{
  "model": "image captioner",
  "dataset": "made-up ball-and-stick molecule models",
  "encoder_norm": "batchnorm",
  "decoder_layers": 12,
  "decoder_mlp_ratio": 4,
  "decoder_qk_norm": true,
  "decoder_positions": "learned",
  "momentum": 0.9,
  "grad_clip": 1.0,
  "warmup_steps": 300
}
Rows from block 5 of the text decoder of a small image captioner, named by matrix and row number. Rows with one number belong to one neuron. Each number is 128 + 32 x the weight over its row's rms, rounded and kept within 0 to 255. All counts start at 0. Numbers have three digits each.
After each neuron's rows are labels from the 100 texts, of 14976, where the neuron reaches its highest value: "fires on" is the input token at the peak. Only what is clearly more common there than usual is listed. The data: made-up ball-and-stick molecule models.
# fc1: MLP up (decoder.blocks.5.mlp.fc1.weight, 1024x256), inputs 172-255
# fc2: MLP down (decoder.blocks.5.mlp.fc2.weight, 256x1024, transposed), outputs 172-255

fc1.490:147176138192123142098129157138115121119109143119159116173119165134097138122136141091110000119131092173128185120091150128107169127072112136105119125127079153154086096108074123121145157123138130091141133127100075174152052204144104143146141095122109159134
fc2.490:088114137080133104089117138106144124135138141162119134117149085137115099187164124197130226115124196134133080134204107122195122146095101117177098097201142108145144154168186150128077091122114173100130139112187108076148162136131165110162130111113140126152
fires on: "r"

fc1.669:158115142081157176216182091180115091104086127169128153076156147113151149147157099148133178156105151095119151079066110122142165141188159132079117113163123120104163142160078061185154157082097140076066091126172061169103172108143142140076116130139070124120
fc2.669:182128126221134122085137144192144145175128134121064142140121113101130094129110109132135122144134102113104100135104175188126106146109087154140139103138083122139113084081165132128076106127116091204150098104130094112073019148129145096147123113162170142193
fires on: "n"; " "

fc1.506:119187125124231139181071058082149127183135092155074139155146107104177089155162134129120131191125146122124153111131104100144118135118137126088130116146141138085104069151141122139141105114128063129114140104091149161139111115154167124202147110141144109091
fc2.506:141098134179128134113114100174127135134138111169099136134130103138130173110097123156150151125139132138125049140168071080127098057123095144108143150145158133119134133101127125130096098126131234043130116118177104114112149115133065155100123131141154113074
fires on: "n"

fc1.432:110140117096102143104089095204067137111125152092131149160089104102095141113149109123098079124092137083132139173108197099151169137153147128135121082163127137125109087102185107165139102038136122102144148064096115139121147115114134076105138205156125142113
fc2.432:181166129197126137127132142030139124069140120160069136129138123156114124158121092133124096150132085128115058150178035104086070146117109092105151123149122145108121150196072117114075157125125132101084193174192126104115149131124062083115129137104156119125
fires on: "s"

fc1.618:160162107131100065169137076146102130061148121075159092114089166127046169152198118156176150133141171150121069134102093082071056102112120197142162154152111156142145111152197114195169088137149121149110118151135140150128046138135156118051173141107125089167
fc2.618:091119129148129197112120190116135125216122103104145120104137117086129071075095114143146076136108144121130163134148102209166181160119109083157117093155118069114093124146106063140067139127149111063136089122112097086110194141128104124208127124161110125130
fires on: "p"

fc1.744:145107130107108140167111131116131160179085157137102168087153127159116062145124103136092154123119076149135116126141077146121198154213079105136139110112177119074168159181099117154141108132152109102150175150172116120150082106092165101159113120123180208124
fc2.744:124124129146127111128104111148109025000157148124121103141104121030134174133106199136092084144135203135121137139107151118174018144149131134093115107145099150171102129103157116122139135131146149172154148122173118144128165158134070127100132130154117137130
fires on: "n"; "w"

fc1.708:132164091240156129139111151131082101107174109181128087118123192105116139159115128096121138128148154102122131119138185149147157135188150127108115185103095143115144120113128123170167133089120137123146103085121130158116096162121107139153190114086130148079
fc2.708:100178131040131185108129144134125084117082116156101126153122137109134088081168135117116100121120152128156020135076123124102101164129183114111150073143152134122123106107132175123093093126131173089112105167073122131107169116137124163113133113148150135167
fires on: "r"

fc1.505:132109143135148110162185166165158093138146136198110127053128122162099086100087127087096111113068094070141189165117119136110164126180130132118109125121176087074108078116170044117167155141090200092090097135183106129141101185157122146119158129197097112139
fc2.505:163170121073130125097126070104118227108121132080136127192122086076130163163214103147132192131145160113119040125124119156157073159156113136133113140101081189162150154144117077138129126124134090197161119137078100123119158100126154160078133116112180136142
fires on: "-"

fc1.98:111147114111167102117071182166132049153127193113110132184154086119159100148118056113109165140131141191143135141125095081186150169103160039094127106093181160130177123188108133145140099064179128179106150108156132120158160093145137100109153102145079126141
fc2.98:119121132119127104182151068152140182096142084103133103083132154113132146055114135130107143143098130123120188129157174144123105136149193147083124190183130152033140168081211123118084142129105131060148113129109148111105158147131130142119120125108111131078
fires on: "n"

fc1.534:069191097099226139147083140107125131158219131142114151156130152110139118106095082113154131155098128134137089118130139098135101188090120092112092152143145135180051098142133182158137141125124100118124092128148163131133101119128082127142128163126124108096
fc2.534:225136133107122128146113114125133173147070119090173119060138085163123103154100136130144035114121128108121168156094103118144168135124152207080134090170161201128134162212175152141093070136154060066185101103059096116127166139128190104113123104192117142063
fires on: "p"

fc1.154:134129115158135133056058132133145114129188120136113144125162130083155084088102115130141114112119088165124145106090148125156140096105125120066110115133050220143171136109048143177071170141165177123113077179191158094161152109161101118092189119091168041166
fc2.154:093116125082128168204152120136129133139117116135117140147124164168135177111125098119131145135137113125135101145159126113068131123107139153171091149125211053159136136134173111132191117125120024170092193104064148173034091164125171112157129094141121116125
fires on: "-"; "l"

fc1.678:130146131077121118125140197063131085168152131159124131198150133142095094104103167108103078112098060127110144120145130144133094121173184078110147110113139213103113090132107127160109082112149172110154105143152145140151112122098093127160121135131171144095
fc2.678:100142126189125178135102041147130182099088131124104131104129123156120153162141115149124211138133156133103130116098145095123167140128085164162125135167137066200137203093116140122140153134099047177063121109135159068121151108128178134079131133141147151145
fires on: "y"

fc1.111:132166139194051133166103091169095117116132131163158091094116142115105141134095161124100061131088128097113157135154155164178142081134150130127111124148132190158120111120099117145165134111163150128153119110119107075098104135105101120132166116102155152109
fc2.111:123098126041132184138127138133128114101110108127102148160121124144130168116101108106127153129112068132140026130086106104086091179124084149059129137099159066112148111159120116117069092120129141070098113147172099191182179128134123072098123133151136116144
fires on: "-"

fc1.519:163102117109157131148126124129124151120133140184135138208159117075108152170138114146092111067137103113115181150118128087162058147115132130100095122171140150174142122182112144144038052154119160162095135104113185136127133118140188072099101111142141103143
fc2.519:073129132142134115134139155103135123101143091062162068040121101189129126090092203147125168141122143123128055129138136204116153119105102153153152119091114105094125149048152155136196164148161089075133134151119149095097146119130098173149127102099110126104
fires on: "p"

fc1.324:122124110164170163153138034165092121125120130194098145112092109199130116134134112096137099107122172107142092138110114131123189118102087168185108108122140059124177101079087139112157099127098139099132159138168137222061156130170153164062109128054137150117
fc2.324:081135123108118090139124178141118184178127138085121142160108148105130146118113120162109202135142111091120182128153147139168121140150161137091114152117145157086120150138104148132160155149119125153161072096159117023091087145121110061172128139178140124128
fires on: " "

fc1.220:106160155150110157179104205095128104148135126140089129092178120124158125185135153118165124154157140102101130162087082124130141126142164145127093119099145113090102102182164074131111118101120096106171176147118120105190141131094174134050177165141147133182
fc2.220:118107126105126255125127085160119174087115116155092141159128134182117124146146140087152096142110062118106088128153192104104153109149119139170094183060156169114145184131095174142098138126125132098124155162151118091157133092128170077116120104130146145159
fires on: "-"

fc1.446:125121150099130120156117134060065111114105116089183064100140143104148104125154093147120107105079151115162078153105155145071093155085112100119132156108137134141130126155120098109111158102149132148189137169091112135119104104113085107168127142120104135134
fc2.446:067097128168130133126128100051121170097110152085165109152133177134132116171140136154132091141138141118134097134095097104138168172128097077104093200147226043071127105107172047119091149131108142100113142116117147136130145138123141089077135108107145118108
fires on: "s"

fc1.81:104118106152162136201121138110166148128160102102181144163206139053134116127088134143094134066123087156161097145156158093118124113143161123103135118133182213091117177173125143139068153181091152183080126120086130088144087089121161100122079108103162122122
fc2.81:147105129141124133091136142083124135118140139131066124053138073191127151184180127123148161148136190111096183128077107121102124136155082106170134135086068056174130103094130106137210122124127071075164136150159129221102177114127118163117124115150154132115
fires on: "s"

fc1.461:123119143111099108182099162177167141127113154152118160110121160103085142124088142116108077140195134073148111100135116111120180101126179117151108104119156125131123095149158103099111096117108189086149096127181060121110169102148106116159125227102169090131
fc2.461:189152134098128173081131077039102143114109129150067116168133121156129146169148087104113103143139047146099145124112103070126059146110089098138152122206054130154121115162098134135124181133142015133123141158092152128088103176120149092083130109155112110043
fires on: "s"

fc1.74:128143154144138129156086154139103084092136083060151115131174199097144169090121126102082103103175091190127146115166075143150151159109150118181078156158140124082138164158135124095132102126147103132084112170135116113165124088120098051091116098120107096155
fc2.74:183133126118130148110152133127136097186126134096087122148131143177127056088109105089104172134125121143154119126092115146145081072143119136196143080144103064215113115140161089115180118125110024160158176111104097146132112135123166117074125129137132149114
fires on: "y"

fc1.57:120156125120134083147072096127130101110166070166116124153117118173138121161118162087247138119132159165129096141140170164125136133125127155127156120143126115144116113163135110126189179086110161170149079160091192070136116090102110060152116131093116143145
fc2.57:104142127183136148099114075128125143133130121182202143167124113139128165156152076100137077137100114142162143141114182133169113073129090127109117094157211098144125134152098112113225079133108095149132105104148174132106165123131132126119132144168133109106
fires on: "y"

fc1.666:120150112147155101135117127064128180159146126075158078214120164177126190088142124129099132169109123126151158115131085120102116141146057085079152092145221103109151079121130127117125141096109128155110188104132153135150081105178120128171086110142123146116
fc2.666:101090131135124120134125087123132143156140145148076128038103051070131117126139107176120133140106154122129067141101128124160156105154160147143133195108028166181118113103143109124044104146115214090152075125247117185088113159128131146093132148141127133121
fires on: "n"

fc1.518:151106127145157083142113115073111152106115105209150077073131097144121163201135140112110080129096056119075092138137112098120083124131134117129153145131114118052142104081137130119139021163147122137105122117150133077108099148151158119083153091155155149133
fc2.518:076150128110127214133107170176128114092128118083141140152130125134132091022142133141125169131137190138120164135124129155147130188141125123125119094086164140234138117167074194104128178123114128093144149145141106207165135110122085139139130109091101145097
fires on: "-"

fc1.218:092128104070178081137122080093078126112096131128133099143084116143114163093123122137125115099100155143154095106186130164141143141107100110201168163048155147100126122112109170159117147130090127125119077090067135128095166129145178156120132119153143121179
fc2.218:110135128223129085115128053141131106181120128133098141109150141197121117161094169128119054133166058106113178122111111143121145139132081125133097109176130074161139188128109150126157043125108211147177151122090103181106133133128064074118127117111121114122
fires on: " "

fc1.544:126126132120132093140138138100080097125146145194138115121181117152166164127115123104105161135060117152127160124156115081104170138103094086067126076061145123090148097150157116070156063130122126107148213138123168094082105143157145093143158123139157129127
fc2.544:140139126102127202086136083171133165120131134123089130110136123156138105181116101150149089131138162154105106120107146199086074134125133138122126183119105134224130172146093135141160202117121183175142123132078151122134151127124098172131124143146174146127
fires on: "-"

fc1.684:136175118149101098141079088121115136167156131140149129132175122138055157150213172129060100089128131183103104152097106089125088091133076121072173118150078180098056073125117139136129136088122095141125111160118205154137059148158078125138153152162122146180
fc2.684:132068126085123221146138191195131100036139123128132119155121114154135104145043085189126133148132224136122184156143100157129107172157117134190108122175173051190107151135135098139131110124100148086160093101197097106138166141124149108159127123113106124096
fires on: " "

fc1.641:205099146128115131169150135121176216078137160152104164056121174180093202160089159088166125119103118131140158126143190100116126102151137140147078120139084106130119153140186114124096047105185177145097135123180087076125127105144171149091155144080141103155
fc2.641:124184128100124100081137152098133055160117123059132147104126158109121176110111104146154132102168114140125116113120070146120110105131131165183142158110082115224141164131137076146150181123104169076125087109118157122154112129124139103115130127104076103103
fires on: "s"

fc1.642:127038160109143159128128070127130150180088140171148119123115100113129120097126136101165113139127116159126146115158162094177181108158150093098059184122151162153121155231148106165072147190161108157087052109098094121071130096052137076171110142133180095100
fc2.642:106172125114124078129124154097143063110126125126088138129123122120131131139100177164123113106148193093148133135141089201172141080125116142156136114180095060094116106084135121131169149139119104103134129160146088107182138118127108159091137143082086118126
fires on: " "

fc1.290:095160142156087104134145162161128102149161129093140159105142129169119169160139096124098131148135067138136158105092219112126131148133104148134099113144130125137156110096166110113083102094143113108175136199123153108076113146127171068115219126127159107125
fc2.290:225165129042126159160092046161123185180102123184182109152139152109139138093103108139130107100135195119136036131159042139132172148113151126105103135119152072092137153173144175141192163120137117156144124053103125142183125072129135153094127152114083135115
fires on: "-"

fc1.242:070151131152164108181162054122101121117145123160142129167132100093109132116132081122185138142022096046145141124135120137164110135191136089143122091106189122132088107145143138178143152088153107112116130176091141099105081113142124142171111174124108140146
fc2.242:105142132128126173155136115148136151163136132183138152089131141217135136115138111166121137118135160140155118128147091072137129097120163200141111059113072109146126119111157141114114105119118080118098167187077120193079124120126175173135123132172152129082
fires on: "y"; "d"